From a checkpoint of a small multi-label image tagger: patch size [2, 2].
Rows from block 8 of a small multi-label image tagger, named by matrix and row number. Rows with one number belong to one neuron. Each number is 128 + 24 x the weight over its row's rms, rounded and kept within 0 to 255. All counts start at 0. Numbers have three digits each. After the name is the row's rms in percent of the matrix's.
After each neuron's rows are labels from the 100 images, of 14976, where the neuron reaches its highest value: "strongest on" is what is common among them; "colour at peak" is the nearest of a few named colours to the mean colour under the peak. Only what is clearly more common there than usual is listed. The data: dead-leaves pictures: piles of overlapping shapes.
# fc1: MLP up (model.blocks.8.mlp.fc1.weight, 1536x256), inputs 64-127
# fc2: MLP down (model.blocks.8.mlp.fc2.weight, 256x1536, transposed), outputs 64-127

fc1.251 106:125175122125138143107120155101114129152112173195145149119099107137114102095130151138093093153150120116152133136139145147155117153100071175128154138123138128112100130157149149138149114112140147
fc2.251 078:124079105136122135153120117155185104133125137095105127151113121148136116135146082122128158137116111149138155136155115170130113103130112123124107089151104128119179100117106143112128108143058129
strongest on: mixed sizes; grey
colour at peak: grey

fc1.22 113:132068117156118131142116133129096105164135135109129123142139117159096135128124153125109153108113153104110153073127102118112113148131140141087098149126101132157105087152172125148142143168115150
fc2.22 065:108187144121084038125146187158157154109153090185108169110133089150134149092163080159131103129152124137133111126120155153116149112142114116125142087116113144142125155124078116084133127144135131
strongest on: mixed sizes; grey
colour at peak: grey

fc1.689 103:083131112163149135157126095141148147096137145116165111148075081157165115109115142154111154108183086131103127134113129125143126089114104116121105139097092111110150139123135111112132139143124153
fc2.689 071:156160122123140114105123144167124097123131142094139170143141110112142162134113157133110097117133139152128141118153119168155134166186182147166133150114158131136115134136123144166123107112132116
strongest on: shaded; grey
colour at peak: grey

fc1.356 098:126121129138111128178136125137168132147136151168165100106109160146158173113135183127140130136136128157081114096165124096125175143160149134093123104112117133119118105158146168145143139135141136
fc2.356 074:133136149124151111119129131126156139138139113151107122174113110149143127163114106156152111108117105100121199128085169138112061137106114110143121132112120126112144140125104091132104161096141126
strongest on: mixed sizes; textured; grey
colour at peak: grey

fc1.709 109:122128093157114136170144109129097126133129102148112133094126146129146133104133138157134121079124168147140128118132076146142126194103080117136122133097132114145118110141123146119143144151111104
fc2.709 053:134126154130134152124140185108115135157111113144130106134122122128147120110123121091102141148156094107150145135150120129140121151154139137144140172154096119101072127109101125129143132169166086
strongest on: mixed sizes; frame; grey
colour at peak: grey

fc1.618 110:154111150122157131207135096145123128103124083156115091121124119107093184168153121118143148134156129139145138131154096081120141126113153158126105130140179115098129116079141141118117154094120141
fc2.618 104:108115143131087115072107131102119111142123155122144181154113146146156115122127125125135095095114132058157091141104145164121055164144124075111146180090119109151142096181097154130112141111135105
strongest on: grey
colour at peak: grey

fc1.507 100:105157164129100138144148111163152124130091134112135105118143157127127126128097081129122116163170176152137095129124079148118116139103124102133118148103134118154105114150130147116135157135137135
fc2.507 081:139168111163135095137130111110122085106159111147134156133117110136175113119098138098119132137132104129108125147112109111090146124132082146110130150156126149120176126088141100126146134100116116
strongest on: mixed sizes; aligned; grey
colour at peak: grey

fc1.564 089:161166146102162123122122098150103106162133100138146115145064110128131109170119148136122128147152094143148120132134141156091177128153085121116164125123170131151094129130114161119149125131112141
fc2.564 129:089145133066137115177123126172120146115129146146110107101188126128115173100109159114108139143115132137150122102132125137089100165098187136138116126150131126142125190130128111161121152102143153
strongest on: grey; textured
colour at peak: grey

fc1.377 087:181143121125169110157129175153116117130123130084166172131078138110099131212139103101094104141099091127101111061163164141094125111130118112111118105131112142124102132159133156123186103183130143
fc2.377 122:103145137130174099155128127150130137126131154115136118103126133179123105132111136128154123143136149128146112080110106132131124170094134169162128126119117083137128176142109132129122125117110148
strongest on: grey; textured
colour at peak: grey

fc1.626 112:181156107160121097123122131122132102161146105103161158129074145133149150139125115140114129159104092135109130102122126069154133162146144141107101107123128170137136110165104148094130117132107141
fc2.626 310:126135186127127080172143139150149115093135149101123116138153130173145129117122145111102121164138129113169110114098134100165143166104145166171148157128119097147169134144105105155103158124152110
strongest on: grey; textured; large pieces
colour at peak: grey

fc1.386 106:136094102167168151109063116127149168100095150132094107127106123144125145111137151111098099117164120130113114116085089151109107135104144144099187116120123147129143124095151122100098168133158138
fc2.386 087:152164176094096116137130125130095085151117094121131107113150118148102096162096111138087109134108153113167164130136165124133126103136131125132123133163111127144102128121119148169151108140107150
strongest on: grey
colour at peak: grey

fc1.444 102:163102117149172122149109102136119113117160162095071097121079136150124155137118155124095107087139120095102107121108123110140135194116133169127105112109115152146162110082134101162139114151112135
fc2.444 079:149138140104119117122176148113166117112131131136134152116163133090148149084125164121153150144110139104123167137147092141169166166136167121154101139148135124111107155119134154123150075085073123
strongest on: shaded; grey
colour at peak: grey

fc1.49 096:137167091119100140132119134168117132138146113165125094110156121156124110092169118150127133134129093115143137086140150134141110119155085169128143118111130117149139132131122146118150145111115132
fc2.49 092:134107149100151088148152133116089136116138127081125156141112142103090139168116107070149129125107152129130172167099118148086147131097118130095118086128126112141121105155144101114109098113106090
strongest on: grey; tee
colour at peak: grey

fc1.404 112:165137098143123115126104084098136137136127116137070100160125130151132145115131153112145122118130123182103147107119054138139150122144134133118147141143057146118108087117127149140165159093141109
fc2.404 065:141132121134096125155179105183130137136132133153144133122126130089176147157134117145136123128098124093172139125145185130140092130119130143120132162100133116132125128104052104132140094166107139
strongest on: mixed sizes; grey; frame
colour at peak: grey

fc1.711 098:129139119157106112173108133136090128139106132113136133101118096111111191101110128150125127127128090139133105116126095133144096132133109149164128127153143149103128084116146134116158108096155156
fc2.711 082:115082154090131113103154143140133124149154098170117144151101139089149084115152128134160117142181111134118137171139115098118106090113088126109115122134134124170173141174136158102131143139102107
strongest on: shaded; mixed sizes; grey
colour at peak: grey